config.toml
model = "self-supervised image encoder"
dataset = "abstract colour fields from 500 small random pattern networks"
train_examples = 203450
image_size = 48
crop_scale_min = 0.3
horizontal_flip = true
translate = 0.12
color_jitter = 0.4
method = "byol"
arch = "resmlp"
norm = "layernorm"
norm_position = "pre"
hidden_act = "swiglu"
mlp_ratio = 2.67
parallel_block = false
inner_norm = false
moe = "top_k"
num_experts = 16
moe_every = 2
expert_mlp_ratio = 1
experts_per_token = 1
shared_expert = false
patch_size = [6, 6]
layers = 16
width = 160
projector_hidden = 512
projector_out = 128
projector_hidden_layers = 2
target_momentum = 0.996
residual_init = "scaled_by_depth"
optimizer = "soap"
beta2 = 0.99
learning_rate = 0.0041
beta1 = 0.95
shampoo_beta = 0.99
eps = 1e-08
precondition_frequency = 20
max_precond_dim = 1536
one_sided = true
adamw_lr_other_params = 0.00092
max_grad_norm = 3.0
cautious_weight_decay = true
max_steps = 5700
batch_size = 128
epochs = 3.6
lr_schedule = "wsd_sqrt"
decay_fraction = 0.4
final_lr_fraction = 0
warmup_steps = 280
weight_decay = 0.07
adamw_weight_decay_other_params = 0.05
Rows from block 10 of a small self-supervised image encoder, named by matrix and row number. Rows with one number belong to one neuron. Each number is 128 + 32 x the weight over its row's rms, rounded and kept within 0 to 255. All counts start at 0. Numbers have three digits each.
Before each neuron's rows are labels from the 100 images, of 14976, where the neuron reaches its largest size: "peak at" is the part of the image that holds the peak; "strongest on" is what is common among them. Only what is clearly more common there than usual is listed. The data: abstract colour fields from 500 small random pattern networks.
# gate: MLP gate (model.blocks.10.mlp.gate.weight, 416x160), inputs 80-159
# fc1: MLP up (model.blocks.10.mlp.fc1.weight, 416x160), inputs 80-159
# fc2: MLP down (model.blocks.10.mlp.fc2.weight, 160x416, transposed), outputs 80-159

peak at: middle right
strongest on: mostly blue; smooth
gate.115:151108175130111090126159137132149154114143076163107092137109122092146162125145077082159120145115143129089139129108144168083136089127127150131060104101079105108102155088170096130168115104137131164083156165129082150126134111139118130122112165
fc1.115:149120127158109143143163159113107119132101135213074157120152120099170089151103115150102128147152152104138090106103136154098104094120111145109081106085042123078145161147130142091111091112188149066173098136093121171083194109097104151131126182
fc2.115:102122118168175124117181124143157151111109150093146133123116174142126087104139138191139101114161170084148131121132122185095089177101132102090165127112137081087139184129043196121130098091133050131117090105104191169110155114100169158117090098

peak at: top right
strongest on: mostly green; smooth
gate.74:117113093159162164183166135148141118088139126127074061074110112149125143097125125138112126108131185070084124155121135125103192156090094080122105084118113139109136131092131100140093062118101086092103102159104169121119136137133131141123140128
fc1.74:113143133164127146170081171072108126079137140133141155123066166125182143140154120101183115153078163112141171070114176146134104101151118175146128142141097089092088137119115141091175121164138133128153128132094143168087141117136134122087086123
fc2.74:111141169172100199091127212120091089125040066102044147094094105130078133096129201085094104175130164122208157139151141152133154112174144094140139104120135050086132097119107109102125130177122104185119127115094095076167116126122115100134108103

peak at: middle right
strongest on: dark
gate.212:147173137048109198118163103066148134078170169131106199115116153151134106087141166101169095122162100165110125078156140119103059099134166118131063116136100150107145113156137126084094169166152168079137126093122161138183078100133167113180105150
fc1.212:135112161098103191111177125128122111119102201128054159145107125134080123158167098129130135138147113131100044080109103153158106109098127087110067132104160108134149123173122116087141119100141123094176148153160176090143132104130197185157145149
fc2.212:161109137110041245099156118135109175074073065122086146139124165114134142183141167106121125076118075155106153104107067132127100141184188081132110103099152128137122127111152140128159131108087130070145100148077178092085172175115096133097130143

peak at: middle right
strongest on: mostly red
gate.252:142166174104158074171149103173116126167149187121196097141134059161090078129106125129119153106122146151139108154131120128106100188143093079158172100121130108089128197156108093092150136110142178059111093098143180164150112145139107169181136105
fc1.252:089095185159114164148161139083136148027115084177099108179153145141116084130136172101133098086094137116122133128138150213101173162094077131103138120093142072091085103132132111101121136130143090148143169111165124136179081124161105194082143148
fc2.252:106190100106144087108090094128103148119115116191188111141091154175126126158138165129174156116092109120084146124113132197142137131118170179068112096183184192134095103125142154118098126117169173079099095130060161112133152094143093119165158140

peak at: middle right
strongest on: mostly green
gate.392:116095118096136105140131109150135198096178093077059128079141122106125097144123186201147124141153169086123124125137139061148105164156080109183083099161108082142211095119120110164125159111173089115116137115071146151089094161126126126118127113
fc1.392:127160088153118121084124131118122165117127134086133099168103154128103149119142136141118164147066111119132183184084177089161121100137101111195121152110077183082123138190081091106147080156130106103081184172100158132152140084070115107141107123
fc2.392:122152148129148163102091106125074113147147094056111097121127109186169109128173103171082112177119185125135151092196160090109201141115065085157118092143111130086154199171116101136165088085082082141170158152158100193156117067147123102159117110

peak at: middle right
strongest on: smooth
gate.64:139142176099154113105107179141096110156074137176081126123137096064039102120157129159134074124146077165154117152102176121099142154145088134153161104128147125080143122121146161122106171090122179139102099091141156156167073083130110157134146088
fc1.64:133126076158126119125234146168124082165116169182075114167100132177132084142147143076138100158163115156128075116139130127180147142098032148112163174212099129146150134136105138110145120161150125101171113140122156123105143131105157137097123102
fc2.64:098203130151089081125145172159079138137119114183111081188187112127087023158154120121109130154119145123163130139072155129082080086188055120134119112147053181109099154124131173149126122129153121086086097137078140110114150125148126162164146138

peak at: middle right
strongest on: smooth
gate.22:133102152135064136128158113118141136108162168164137081132105070107091117134152122159087128137068132084104138103115099125162129089122104178138142123114114164103125100103117135063127128160143142136100179106064142108122152108099130142106117114
fc1.22:160089171119028142151175093072139108055144165166186162131136149138121119142142150166117109152128130069091179108108082129116130080095094156097137122150116150134105139137116147119134162162139165117142144138099114102135121114163148121115130079
fc2.22:177127114149124097186164178134160151144157114129180125104098097070069152120109059171090098165138104189168213173116153124123133143104075132085168155099157173102136082087129154129157183139129172179133182061133155147115138110168162095145124112